From a checkpoint of a small model that answers yes/no questions on an image's attributes.
Model: 14.2M parameters, 64-pixel images, encoder arch coatnet, encoder activation squared_relu, encoder patch size [4, 4], encoder depths [3, 3, 3], encoder widths [48, 96, 192], fusion encoder width 320, fusion encoder norm rmsnorm.
Data: trained on views of escape-time and Newton fractals, 145000 training examples, 23.3 epochs.
Rows from block 7 of the fusion encoder of a small model that answers yes/no questions on an image's attributes, named by matrix and row number. Rows with one number belong to one neuron. Each number is 200 + 40 x the weight over its row's rms, rounded and kept within 0 to 999. All counts start at 0.
Before each neuron's rows are labels from the 100 texts, of 14848, where the neuron reaches its highest value: "tokens" is the input token at the peak. Only what is clearly more common there than usual is listed. The data: views of escape-time and Newton fractals.
# fc1: MLP up (fusion_encoder.blocks.7.mlp.fc1.weight, 1280x320), inputs 0-79
# fc2: MLP down (fusion_encoder.blocks.7.mlp.fc2.weight, 320x1280, transposed), outputs 0-79

tokens: "Newton basins of five roots"; "Mandelbrot set"; "tricorn"; "quartic Julia set"
fc1.621,169,115,282,278,151,226,258,191,163,252,127,239,237,148,199,224,181,234,247,227,252,237,177,147,210,241,241,176,221,209,290,162,186,182,190,248,232,274,155,159,181,285,209,156,167,174,208,203,244,250,210,142,241,192,266,200,221,191,224,195,216,193,149,139,212,161,212,204,172,186,175,191,259,205,255,267,256,194,231,169
fc2.621,277,248,152,128,158,219,147,220,237,133,238,117,185,228,227,168,223,154,195,176,195,158,232,202,156,154,176,209,198,209,140,265,174,230,235,191,159,164,230,178,198,186,183,231,240,212,190,205,158,158,175,249,135,200,240,201,211,171,98,194,227,203,204,234,233,238,184,230,255,171,167,130,182,170,200,107,211,216,146,206

tokens: "cool"; "quartic Julia set"; "warm"
fc1.339,220,253,194,212,223,134,152,212,225,216,229,180,219,175,128,201,171,165,151,210,239,216,251,160,255,244,203,192,208,154,203,186,153,195,194,143,155,173,215,284,218,144,185,246,193,178,193,207,188,189,155,230,158,243,182,194,198,247,216,256,201,124,243,212,194,241,188,270,252,278,274,213,189,206,208,179,211,182,204,175
fc2.339,141,172,135,176,203,285,194,173,183,194,184,255,223,153,212,236,249,217,209,249,218,111,168,207,125,176,154,228,219,231,262,223,158,217,204,203,177,211,222,102,177,237,236,147,219,198,211,156,166,237,255,155,145,165,206,240,228,208,231,166,269,192,201,249,160,202,234,161,185,203,177,208,162,245,124,198,138,175,259,182

tokens: "Mandelbrot set"; "burning ship"
fc1.44,149,226,190,166,174,154,199,141,230,180,198,221,243,238,239,220,216,194,199,228,205,138,183,173,177,230,157,172,178,189,193,197,169,225,261,222,174,107,212,193,156,192,180,214,174,242,236,130,238,120,199,233,217,159,103,244,194,260,155,199,175,143,219,249,200,192,217,199,180,198,222,246,129,269,234,199,204,169,211,200
fc2.44,211,175,278,216,202,247,175,283,230,207,216,159,202,211,254,221,226,173,84,221,201,168,231,206,164,220,195,246,217,193,228,236,209,217,229,240,209,234,220,162,269,187,232,166,204,182,225,233,272,209,223,187,182,175,337,190,137,215,226,256,276,257,223,126,260,104,180,217,187,310,279,126,238,175,227,129,199,193,166,200

tokens: "Mandelbrot set"
fc1.207,216,228,212,153,229,137,168,145,254,189,279,184,263,228,204,197,171,222,72,180,173,192,181,222,157,240,199,177,196,229,161,233,167,228,270,230,222,114,221,195,166,222,160,157,215,196,265,143,250,131,198,233,215,154,80,171,220,202,189,220,212,185,164,240,184,172,218,157,213,229,197,190,176,247,220,226,207,168,216,147
fc2.207,180,174,260,232,178,214,198,222,219,243,209,185,187,174,224,222,211,172,0,220,202,205,256,201,204,233,214,266,218,211,192,239,214,198,202,232,222,227,171,187,244,207,236,214,213,190,171,194,182,251,195,184,179,182,342,197,146,219,226,214,279,239,212,151,241,158,199,240,218,250,246,175,206,185,212,187,206,200,130,198

tokens: "cool"; "warm"; "grey"
fc1.441,212,190,184,292,145,248,237,211,141,197,186,170,230,101,192,210,227,235,205,105,272,128,239,161,200,233,164,187,248,194,306,191,211,158,233,196,153,238,217,199,178,138,138,272,167,204,186,203,148,212,158,154,192,249,244,110,246,177,236,241,192,234,174,266,212,189,261,174,178,141,154,182,212,275,203,162,208,171,200,129
fc2.441,214,169,216,105,186,210,130,218,273,174,213,196,175,190,213,183,206,169,216,336,214,258,155,206,154,186,236,246,181,192,128,220,195,198,227,157,212,239,182,157,209,238,239,138,205,214,190,173,210,209,195,209,201,189,213,254,183,258,160,150,222,182,251,135,231,202,128,205,212,241,227,210,211,185,204,226,207,188,198,213

tokens: "cool"; "Newton basins of five roots"
fc1.424,213,125,235,141,213,184,187,197,225,235,194,184,210,185,190,154,178,229,187,157,262,226,156,205,228,197,166,177,189,185,280,178,210,197,162,103,186,219,206,170,171,249,257,154,223,203,200,305,233,235,233,178,173,184,295,173,191,201,232,204,244,246,176,196,209,189,269,203,244,220,155,179,250,144,237,286,251,227,138,255
fc2.424,189,180,185,247,240,147,231,187,200,153,235,178,152,162,166,169,140,198,172,198,115,236,298,153,244,188,166,213,174,266,201,181,152,233,160,240,169,212,162,240,180,208,165,193,200,195,124,203,178,211,163,194,235,210,86,234,238,200,163,151,183,164,213,244,156,196,231,187,219,124,186,227,165,267,135,188,197,254,210,205

tokens: "cool"; "grey"; "Julia set"
fc1.603,207,154,207,208,186,215,167,281,217,223,190,195,192,148,168,193,208,226,194,124,219,220,156,169,245,215,136,156,196,207,273,191,253,253,174,204,157,140,270,177,155,206,214,210,259,220,149,174,153,193,178,189,253,261,245,163,270,183,290,167,203,264,168,198,251,152,247,155,216,236,262,151,188,224,195,178,227,209,171,186
fc2.603,249,214,156,100,204,196,157,92,225,194,225,226,201,178,273,174,167,234,185,217,293,233,176,208,124,147,246,311,168,221,204,177,136,193,225,129,172,315,165,197,250,221,202,220,142,183,242,139,229,235,205,213,182,197,138,199,184,226,97,179,173,164,210,188,174,168,177,240,200,161,115,269,190,175,185,213,130,188,164,182

tokens: "burning ship"; "Newton basins of three roots"
fc1.208,204,211,217,165,151,155,164,296,168,223,151,221,219,191,163,195,185,175,178,194,198,204,177,186,215,226,218,229,170,242,202,146,112,277,158,169,221,182,255,144,278,201,211,257,210,128,173,186,184,145,161,177,174,225,220,293,204,217,260,202,208,192,223,162,189,250,244,143,164,269,264,264,225,208,210,192,184,217,212,231
fc2.208,182,179,168,243,234,216,243,183,241,122,283,257,198,158,244,233,242,193,148,184,217,241,209,225,172,165,166,206,282,133,208,216,250,110,154,238,158,243,157,199,173,181,220,189,187,201,201,227,258,276,305,238,236,218,254,157,198,195,165,227,170,211,198,258,220,168,166,240,184,179,131,148,198,177,210,252,232,149,261,197

tokens: "Newton basins of three roots"; "tricorn"
fc1.536,218,132,268,204,203,181,258,204,222,216,173,162,209,211,211,253,141,260,265,203,172,236,143,230,265,199,260,182,167,318,235,154,247,224,189,229,173,212,148,159,188,231,194,140,249,201,203,141,208,245,225,209,101,152,252,194,229,158,248,178,179,178,189,157,214,221,239,205,133,201,152,169,240,176,253,183,222,247,209,217
fc2.536,227,205,172,176,187,165,187,190,162,158,191,179,142,245,215,221,227,127,230,146,241,164,221,142,223,209,176,216,221,126,244,245,185,217,250,185,141,200,210,208,162,229,232,234,182,205,178,211,232,204,233,160,272,231,240,182,248,280,161,242,241,205,222,266,207,221,211,161,276,219,232,187,168,177,202,201,219,189,122,188

tokens: "burning ship"; "cubic Julia set"; "Julia set"
fc1.82,148,189,281,247,100,241,164,283,119,179,153,206,189,172,133,252,191,208,224,219,246,236,249,140,193,188,250,249,223,159,228,235,137,238,270,196,235,174,191,62,247,211,125,159,178,221,196,187,117,189,242,152,214,200,120,207,182,149,220,253,209,241,186,158,155,188,232,194,214,219,287,268,206,264,201,195,207,211,204,252
fc2.82,229,268,176,214,227,190,210,221,316,228,253,197,222,174,261,164,210,168,116,193,189,217,110,229,188,250,183,162,238,196,159,238,240,154,170,211,202,202,228,264,218,216,222,249,183,150,222,221,225,213,171,282,182,256,281,223,208,253,173,136,125,203,221,172,264,199,126,191,154,212,198,105,279,119,229,195,173,166,195,157

tokens: "burning ship"; "Julia set"; "cubic Julia set"
fc1.485,169,250,195,147,185,111,200,183,228,284,229,141,209,187,259,151,105,223,82,179,216,212,177,189,208,260,185,109,187,247,178,241,227,177,239,244,149,154,155,216,139,164,229,206,217,184,256,155,234,203,141,174,142,210,241,163,217,242,204,270,157,216,220,190,198,167,237,177,243,248,290,283,251,216,233,211,248,193,153,200
fc2.485,205,172,167,261,210,217,271,185,205,140,245,235,150,206,186,205,234,222,0,200,183,240,218,274,186,210,216,202,230,177,181,213,176,222,212,257,218,212,180,176,155,175,181,212,220,197,192,140,193,157,179,171,236,209,307,185,216,207,196,176,149,222,184,211,177,224,198,160,144,178,204,197,201,183,141,219,204,170,150,189

tokens: "cool"; "dark"; "earthy"
fc1.159,175,286,185,246,183,229,258,238,248,196,171,219,147,125,190,187,264,253,213,187,198,168,219,207,163,259,157,216,122,210,177,227,159,173,104,164,241,201,199,207,233,181,149,214,167,222,217,178,176,202,171,208,176,163,211,178,256,145,191,200,187,240,137,223,301,206,205,212,195,158,227,212,251,205,185,142,224,231,209,172
fc2.159,194,164,130,147,199,187,134,179,161,168,278,192,183,275,183,234,153,116,183,296,190,222,269,179,199,193,195,217,323,189,223,177,199,222,178,200,113,209,213,262,186,223,223,149,229,200,136,200,212,159,257,171,242,275,209,219,141,209,152,228,251,186,250,208,171,127,158,192,191,227,184,209,187,180,257,235,172,213,136,252

tokens: "pastel"; "grey"
fc1.178,206,209,208,206,203,130,208,157,251,241,275,247,263,192,168,158,184,267,101,146,168,154,163,229,180,191,165,177,186,199,252,295,191,227,248,199,217,202,219,189,131,244,177,149,246,209,265,112,259,184,238,213,229,188,119,204,235,163,222,197,198,173,182,225,156,171,224,184,213,217,154,181,202,221,234,213,240,200,201,158
fc2.178,157,174,235,223,194,212,169,242,185,186,219,185,193,190,217,215,205,171,0,239,185,230,267,179,166,264,192,285,187,191,160,196,188,252,227,223,178,181,214,180,260,223,242,211,215,175,171,174,201,168,174,211,197,159,383,179,165,206,245,213,281,224,214,152,242,210,190,198,206,288,272,157,192,189,189,209,182,203,137,198

tokens: "Mandelbrot set"; "Julia set"; "cubic Julia set"; "tricorn"
fc1.713,197,156,259,186,205,193,223,206,218,247,143,198,212,169,233,269,168,188,250,202,222,229,104,183,222,262,182,129,185,266,259,169,243,209,180,212,218,230,180,213,164,305,178,174,230,191,210,201,237,285,153,141,147,193,187,208,247,223,252,195,233,166,134,150,235,194,245,166,195,192,172,151,262,159,239,201,191,243,171,176
fc2.713,206,182,223,178,161,227,197,208,238,151,260,100,182,246,217,142,159,182,237,223,188,139,296,207,161,179,202,253,211,181,177,216,187,193,251,213,149,227,200,200,188,195,226,204,200,173,216,132,218,100,230,220,175,188,291,204,147,186,89,203,152,208,229,250,196,189,224,228,193,145,171,202,78,175,205,164,236,241,178,224

tokens: "Newton basins of three roots"; "burning ship"; "Julia set"
fc1.683,142,289,239,172,167,139,218,231,199,202,203,194,218,226,180,209,188,187,273,212,181,168,168,126,230,282,151,148,181,230,184,234,220,188,256,246,184,161,212,214,152,238,120,224,192,216,276,158,263,101,140,195,190,199,101,213,195,213,173,245,212,188,245,204,201,172,250,172,189,198,313,213,170,261,210,169,205,136,209,171
fc2.683,219,231,175,264,172,210,252,203,224,219,188,197,82,175,239,209,207,210,54,164,269,202,170,274,144,131,283,188,267,161,208,217,211,193,190,163,222,198,196,193,197,159,210,244,229,199,206,187,218,218,257,188,234,233,260,201,186,169,180,184,211,213,140,179,225,209,123,206,160,126,111,205,257,171,192,172,227,155,200,197

tokens: "burning ship"; "Mandelbrot set"
fc1.695,155,217,239,219,213,128,249,162,274,229,215,211,277,194,226,219,182,205,206,163,209,236,194,191,177,215,118,149,162,183,246,252,209,200,230,231,198,201,194,196,169,192,159,119,177,236,251,203,262,194,240,224,229,163,137,197,210,316,181,215,211,142,172,221,193,162,180,171,169,207,209,201,102,244,271,243,238,178,211,221
fc2.695,211,189,269,206,231,228,155,245,204,167,211,164,185,212,259,213,210,162,8,274,177,206,220,172,151,233,194,257,202,213,217,218,189,231,249,204,192,177,215,185,251,214,260,211,228,168,203,186,241,141,180,199,185,172,368,194,182,210,222,242,275,228,233,154,260,196,171,207,218,313,258,150,198,199,191,127,171,214,164,167

tokens: "pastel"; "grey"
fc1.753,161,127,287,219,186,208,189,170,193,256,175,213,218,256,112,169,169,201,229,208,252,253,261,181,226,241,209,167,176,263,245,229,236,169,208,186,200,164,229,201,218,287,216,145,221,289,145,215,143,184,306,264,150,188,158,147,165,174,148,232,173,287,173,170,137,167,202,228,223,178,222,225,226,219,222,284,256,184,143,196
fc2.753,223,271,159,153,158,198,164,202,171,213,189,161,152,146,222,190,191,208,188,183,243,135,153,177,196,118,270,187,168,179,222,199,136,217,215,208,184,240,166,221,191,180,163,221,173,149,248,152,192,238,113,182,237,225,183,243,243,235,168,237,175,161,144,163,198,254,220,185,240,210,194,138,143,144,116,86,193,249,188,154

tokens: "cool"; "close-up"; "vivid"; "warm"
fc1.69,182,162,268,161,206,214,225,163,236,283,219,199,249,292,174,215,134,208,225,257,162,253,139,189,223,236,253,128,130,265,197,180,199,133,203,213,223,226,174,259,172,256,264,204,245,176,200,200,276,185,199,209,161,180,216,262,195,183,166,180,169,150,303,198,200,209,196,196,194,222,187,183,135,157,264,261,189,178,156,215
fc2.69,176,212,196,222,217,163,218,253,110,155,170,116,138,177,236,217,240,175,229,127,236,124,257,235,209,150,192,239,253,127,247,198,198,261,219,214,161,139,191,193,223,198,227,242,233,148,230,260,220,215,224,148,215,181,185,228,249,227,300,231,266,164,156,215,162,219,248,207,232,228,235,191,223,182,182,127,238,248,206,215

tokens: "Newton basins of five roots"
fc1.593,126,190,277,186,157,204,203,210,161,149,155,137,196,257,209,206,181,203,221,174,273,226,205,174,180,220,104,212,196,168,201,249,263,201,192,201,173,150,281,170,206,230,178,222,170,193,205,216,210,177,308,193,207,195,175,214,180,148,184,198,201,240,217,224,196,107,222,159,224,272,262,253,245,166,203,161,210,264,236,218
fc2.593,177,258,136,231,206,128,204,229,207,217,209,266,150,135,199,197,168,212,91,202,193,263,232,229,213,192,276,174,242,219,167,184,140,232,197,247,264,232,158,247,167,215,190,221,218,191,167,138,132,214,87,225,244,220,195,186,196,255,189,201,229,227,142,172,229,280,188,234,183,94,101,155,173,226,217,182,188,160,156,198

tokens: "pastel"; "grey"
fc1.72,141,198,257,261,173,203,213,195,212,199,187,174,160,262,203,181,180,286,237,201,234,238,266,244,257,243,179,174,163,214,201,227,241,166,189,236,265,237,176,202,158,295,171,135,154,241,174,193,161,186,273,240,200,171,168,140,179,200,195,158,186,183,160,190,193,189,204,202,197,212,193,143,242,189,210,224,266,201,164,198
fc2.72,205,194,151,154,184,182,145,155,168,253,178,238,197,182,205,218,178,168,181,219,212,213,163,133,231,173,274,213,194,198,249,185,150,276,254,146,156,167,162,294,221,190,184,213,220,174,274,166,196,206,135,195,209,207,130,221,256,205,148,203,171,195,161,173,175,224,173,110,179,187,200,225,183,172,228,152,187,233,184,171

tokens: "pastel"; "grey"
fc1.122,145,207,264,238,209,152,211,161,192,215,177,223,186,256,160,180,174,212,188,170,252,219,284,210,186,112,200,247,198,108,163,180,167,205,225,224,228,167,215,218,182,173,268,187,190,231,253,264,203,164,230,262,201,166,213,239,127,278,179,218,160,117,238,178,217,241,149,195,217,221,250,244,173,236,195,198,160,185,186,225
fc2.122,233,201,184,145,188,268,214,195,199,259,185,210,204,184,224,204,250,187,215,247,160,128,95,191,279,288,260,126,194,248,222,231,199,180,194,169,189,182,209,192,170,188,155,220,178,131,178,176,196,214,199,173,156,183,150,232,236,176,212,201,203,230,191,206,190,240,198,182,125,151,219,169,205,173,175,110,238,213,293,153

tokens: "burning ship"; "tricorn"; "Mandelbrot set"
fc1.732,144,193,231,236,201,114,258,146,243,204,223,235,239,183,193,200,209,242,207,168,184,172,196,192,178,185,160,150,217,217,279,263,210,240,242,228,188,189,219,185,116,248,122,171,192,204,270,110,218,183,210,215,241,188,85,217,188,202,206,205,162,168,149,186,168,161,236,161,142,220,187,205,136,252,234,191,244,177,202,175
fc2.732,200,188,228,187,221,267,160,265,208,215,245,169,231,207,235,224,206,170,34,241,189,201,263,181,174,266,191,269,191,206,173,185,160,242,253,199,195,166,232,190,299,214,241,216,217,172,197,198,246,141,132,205,180,150,413,146,182,221,243,216,305,229,241,164,253,213,171,193,186,254,309,159,210,176,214,180,158,198,142,207

tokens: "pastel"; "grey"
fc1.163,167,199,333,219,157,202,256,243,181,195,173,212,148,277,185,183,172,243,208,239,228,246,223,179,259,246,244,143,208,213,213,255,232,196,233,224,300,208,204,180,188,308,169,111,155,247,196,166,126,197,310,253,196,179,152,193,148,169,154,196,217,222,200,210,151,138,260,202,211,240,232,178,173,171,219,214,263,211,171,199
fc2.163,235,269,141,192,197,159,122,152,215,209,180,192,224,135,210,238,172,158,159,180,209,199,163,189,168,139,230,204,160,221,180,214,175,252,203,215,100,155,169,246,231,123,182,226,208,164,221,209,259,242,153,187,220,243,215,204,263,230,177,228,169,209,203,152,186,240,108,186,199,227,224,198,306,211,192,154,162,185,137,194

tokens: "Newton basins of three roots"; "burning ship"
fc1.734,164,212,259,182,157,198,179,205,169,261,227,140,194,157,278,173,168,187,151,222,309,287,172,179,217,204,223,147,170,220,265,227,227,189,184,161,139,243,168,177,167,199,181,205,205,179,235,229,175,220,170,152,162,232,304,137,193,154,137,229,143,220,189,179,201,190,214,179,220,207,258,215,311,203,277,187,211,257,171,211
fc2.734,198,156,195,237,195,186,279,161,210,132,238,232,171,190,175,187,205,221,0,226,170,235,238,273,192,224,223,192,209,184,138,221,216,224,182,243,202,252,189,182,177,182,196,202,194,220,189,145,173,140,167,189,213,231,353,236,223,203,218,173,131,218,182,228,211,223,207,158,130,166,195,217,173,191,146,204,245,144,173,196

tokens: "Newton basins of three roots"; "Mandelbrot set"; "Julia set"
fc1.166,150,232,207,189,158,153,186,179,150,206,242,210,202,286,187,189,199,201,216,238,209,188,181,180,221,213,182,182,183,176,155,262,212,244,255,246,188,124,217,168,153,179,159,211,163,241,218,135,253,117,217,225,205,213,91,235,180,225,159,191,168,164,257,227,189,180,180,175,181,214,270,245,174,243,184,169,179,146,238,180
fc2.166,198,231,227,220,175,285,254,204,268,256,167,178,208,134,252,249,222,257,137,158,235,168,175,256,181,181,256,203,275,175,228,191,206,162,168,172,229,211,240,193,253,194,212,255,204,152,271,212,250,227,261,210,192,169,240,180,213,173,251,196,202,212,116,164,228,195,174,193,157,128,164,139,215,140,230,189,210,172,196,203

tokens: "Mandelbrot set"
fc1.504,208,214,192,197,220,186,149,186,256,156,208,170,221,166,252,212,189,232,156,199,233,202,188,194,162,202,256,177,169,193,150,221,198,215,286,219,173,122,185,214,197,215,147,157,177,196,222,160,221,166,184,217,206,198,137,195,208,175,218,196,183,208,208,221,196,190,158,214,214,201,227,210,174,174,221,244,204,134,221,161
fc2.504,191,187,193,170,184,183,190,195,248,287,223,157,279,237,248,225,254,180,21,200,230,111,275,230,197,172,238,245,179,201,207,224,225,172,189,198,178,253,170,185,240,167,203,160,173,173,160,194,218,269,164,140,177,168,194,180,141,258,212,246,203,209,232,154,139,153,261,200,198,236,176,189,212,181,269,204,233,199,151,230

tokens: "Mandelbrot set"; "Newton basins of five roots"; "Newton basins of three roots"
fc1.596,219,117,266,209,228,172,190,183,199,252,121,218,242,183,210,230,134,173,201,221,231,260,116,182,259,206,254,221,202,223,185,145,208,179,247,278,154,238,186,180,216,278,230,150,205,175,190,193,265,252,210,160,188,140,188,246,191,212,222,160,255,127,189,156,183,200,235,160,191,220,218,206,242,170,300,251,220,154,172,187
fc2.596,209,215,141,211,126,277,190,252,232,190,272,149,190,199,226,199,240,206,252,152,175,116,305,188,147,187,119,184,197,201,243,223,140,261,187,166,171,148,199,171,166,173,186,232,217,242,187,245,175,199,245,247,147,203,255,155,256,163,138,203,140,208,195,319,215,266,208,260,218,154,162,163,160,212,129,138,225,255,229,230

tokens: "pastel"; "grey"
fc1.102,154,92,250,278,231,272,249,134,178,249,138,178,182,189,193,149,186,198,232,215,301,172,198,154,217,172,174,170,196,223,175,178,215,154,168,321,149,199,135,107,189,190,187,201,197,212,182,165,202,232,237,143,299,152,179,263,150,218,158,188,269,156,154,208,190,136,187,184,172,171,220,206,239,191,168,251,218,218,167,173
fc2.102,243,176,239,123,106,192,174,223,234,178,232,191,259,218,200,197,218,218,187,229,164,188,212,200,150,209,264,238,217,146,227,237,120,295,196,113,211,231,257,249,233,213,157,203,180,189,227,181,227,179,158,264,112,217,218,181,207,185,135,150,132,237,208,169,222,254,200,193,218,210,170,159,165,185,204,113,153,213,223,180

tokens: "close-up"; "Mandelbrot set"
fc1.413,99,208,169,178,166,241,251,231,219,187,128,192,144,221,224,148,136,261,197,170,196,217,186,191,165,183,98,161,164,191,212,220,234,192,145,176,266,207,237,201,201,240,163,208,168,205,191,197,240,182,245,206,270,242,152,168,223,152,219,168,209,245,179,177,207,146,171,234,161,204,255,187,226,201,236,155,139,195,235,135
fc2.413,218,175,185,269,203,133,215,197,167,212,253,231,201,153,217,228,215,227,100,196,251,225,275,205,200,220,297,198,273,221,104,182,156,234,208,199,163,213,173,223,136,157,205,183,211,220,172,158,136,189,158,155,176,188,208,210,157,252,168,232,219,203,121,217,199,182,224,180,226,181,153,261,178,250,183,191,242,160,144,174

tokens: "Newton basins of three roots"; "tricorn"; "burning ship"
fc1.131,126,190,219,212,217,79,248,182,260,247,268,182,224,177,207,190,185,210,227,183,178,165,199,173,207,202,134,140,209,219,265,255,218,198,244,256,153,196,198,163,117,237,134,192,196,172,295,107,256,201,168,199,236,215,142,208,222,219,209,251,193,213,189,152,198,146,267,166,164,211,216,195,160,226,233,183,261,177,187,172
fc2.131,211,225,252,213,181,253,194,196,174,164,183,194,177,213,233,232,238,192,0,225,234,257,236,201,177,242,212,249,234,180,186,217,179,210,244,192,198,197,201,187,256,220,250,203,203,198,187,171,252,132,182,162,171,169,479,130,192,169,219,205,246,194,230,164,220,240,143,202,201,226,261,135,227,206,206,155,199,220,148,200

tokens: "burning ship"; "Julia set"; "Mandelbrot set"; "cubic Julia set"
fc1.513,200,271,225,199,120,190,212,214,160,195,172,185,196,224,184,210,166,210,221,179,201,218,211,183,244,256,187,165,230,231,218,233,221,173,235,187,154,194,191,165,213,280,144,155,201,272,214,140,160,194,234,217,180,225,55,200,192,165,254,280,233,188,154,204,150,190,294,174,184,231,281,202,193,187,255,211,268,177,144,169
fc2.513,185,196,179,239,222,186,207,196,259,233,193,176,179,146,226,217,192,198,167,162,256,208,160,153,146,147,239,174,196,208,154,203,201,232,164,223,190,190,165,273,198,140,211,210,202,172,226,203,224,224,232,196,254,256,230,197,233,198,157,130,138,228,235,176,191,190,122,239,209,198,125,172,275,206,169,183,153,188,183,226

tokens: "Newton basins of three roots"
fc1.558,145,172,195,294,207,207,255,207,150,240,121,242,252,178,236,168,141,181,253,171,252,214,186,172,180,133,246,247,183,241,203,179,144,107,186,252,246,211,161,243,153,269,200,135,219,216,208,205,142,228,191,174,270,157,228,240,177,107,169,214,178,180,166,166,151,192,200,170,139,176,241,149,192,160,245,261,266,208,114,184
fc2.558,270,258,261,132,209,242,148,200,230,188,222,140,145,238,153,249,285,231,241,221,206,185,212,250,206,267,230,130,217,167,190,226,222,267,197,193,168,171,229,164,214,148,199,223,206,191,220,246,276,186,262,203,92,204,251,146,233,242,239,190,182,205,225,162,199,233,214,249,226,209,193,153,216,135,162,62,164,250,283,207

tokens: "Newton basins of three roots"; "tricorn"; "Mandelbrot set"
fc1.608,156,189,215,167,169,220,181,201,195,266,217,145,199,181,258,228,120,205,62,223,295,271,193,198,228,238,267,160,173,220,185,214,180,215,212,176,160,226,159,216,204,226,203,211,231,205,224,241,168,218,193,154,135,208,266,130,198,159,167,244,138,205,192,168,159,204,193,155,215,205,265,245,296,231,250,187,152,247,230,200
fc2.608,191,179,203,261,195,181,243,184,221,162,269,227,176,193,196,191,220,202,0,214,170,216,219,265,175,202,218,196,210,205,164,257,197,226,180,247,198,194,207,167,158,139,184,194,223,194,188,152,184,160,184,179,234,238,297,236,211,228,219,203,134,215,190,227,217,202,220,150,143,189,205,209,188,189,158,207,238,152,132,190

tokens: "pastel"; "grey"; "dark"; "cool"
fc1.627,196,141,181,202,191,187,154,150,208,220,222,170,191,178,178,207,243,208,197,198,295,215,253,219,211,106,263,257,144,246,218,217,105,199,193,262,162,235,167,199,133,236,188,258,144,202,157,224,197,176,274,260,198,247,231,199,236,159,175,192,150,163,209,254,164,276,131,257,252,213,188,285,199,207,232,231,210,134,219,190
fc2.627,185,246,141,177,212,200,188,236,157,142,161,222,171,192,163,181,239,220,259,144,210,147,144,157,201,240,206,166,223,187,230,185,240,205,242,162,190,194,216,217,259,263,179,190,271,198,268,203,166,216,171,137,225,140,180,187,249,187,244,186,291,191,182,163,210,213,230,162,249,218,239,65,209,204,150,158,235,238,231,174

tokens: "burning ship"; "Mandelbrot set"
fc1.22,229,106,259,224,227,214,239,210,147,199,135,207,166,256,158,205,148,224,261,209,157,247,195,194,271,238,218,167,205,287,260,197,245,181,211,223,191,223,164,175,194,235,157,170,271,209,185,153,160,320,217,173,153,187,231,159,205,146,225,198,201,209,183,177,188,160,230,208,97,215,198,146,260,157,219,176,218,280,139,196
fc2.22,249,275,203,162,136,141,144,196,268,210,228,118,197,204,225,215,248,152,231,155,253,180,167,170,151,164,225,236,217,118,166,275,172,204,193,198,193,208,182,218,184,204,238,223,151,182,238,193,261,163,224,198,211,208,226,219,190,289,190,253,142,202,235,124,234,211,225,166,277,207,232,143,158,123,217,184,215,194,196,205

tokens: "cool"; "warm"
fc1.606,180,83,110,171,249,210,172,231,101,212,140,222,218,119,142,200,182,182,198,214,246,183,158,191,195,153,142,264,167,232,240,191,170,219,226,228,99,107,216,151,197,177,189,189,244,283,173,191,185,225,202,170,198,212,224,232,254,180,172,272,223,213,219,207,135,166,171,166,246,269,258,239,199,185,234,235,210,261,182,140
fc2.606,242,260,256,207,150,177,160,201,325,205,236,190,195,222,227,172,215,269,210,177,241,192,136,207,135,211,224,202,213,183,182,228,166,183,167,140,213,273,243,197,251,194,176,207,138,174,266,163,212,128,221,247,187,214,220,158,174,203,217,154,130,189,210,188,240,204,203,226,185,162,148,133,193,215,203,163,197,183,221,213

tokens: "cubic Julia set"; "Julia set"; "quartic Julia set"
fc1.61,130,186,226,217,159,176,181,220,206,233,207,197,158,258,69,201,171,214,212,204,260,250,273,193,166,181,219,218,180,179,192,232,146,180,232,210,228,127,208,131,168,244,146,159,177,298,165,217,171,160,271,231,215,203,123,198,164,139,185,259,222,140,173,263,200,186,226,198,214,208,304,254,180,188,213,202,253,155,195,236
fc2.61,179,238,145,220,218,200,201,179,266,225,188,199,217,153,280,220,206,222,130,171,188,134,142,228,193,190,261,184,255,195,218,211,217,216,148,183,206,233,212,280,243,176,193,247,191,86,277,171,216,207,168,214,206,234,198,231,232,267,190,145,133,242,203,107,223,207,161,169,145,187,132,140,255,146,205,146,131,225,211,164

tokens: "close-up"; "cubic Julia set"; "quartic Julia set"; "Julia set"
fc1.301,120,239,214,233,138,158,196,224,156,235,225,171,185,266,148,167,127,196,196,220,187,221,243,172,251,250,153,214,203,175,200,275,222,151,235,225,227,140,240,182,187,192,160,198,185,238,235,163,243,142,212,243,221,223,74,234,188,214,162,196,192,186,231,233,182,163,192,157,219,204,317,248,164,216,160,155,183,149,219,211
fc2.301,230,230,200,236,169,226,226,211,224,183,192,233,205,121,274,233,242,212,95,145,263,171,121,231,133,145,256,203,289,168,167,175,180,248,184,190,211,236,186,180,183,172,218,261,182,156,178,206,180,257,262,181,191,226,282,226,208,179,228,244,174,194,124,198,226,187,146,167,149,148,116,156,211,227,272,191,209,183,170,228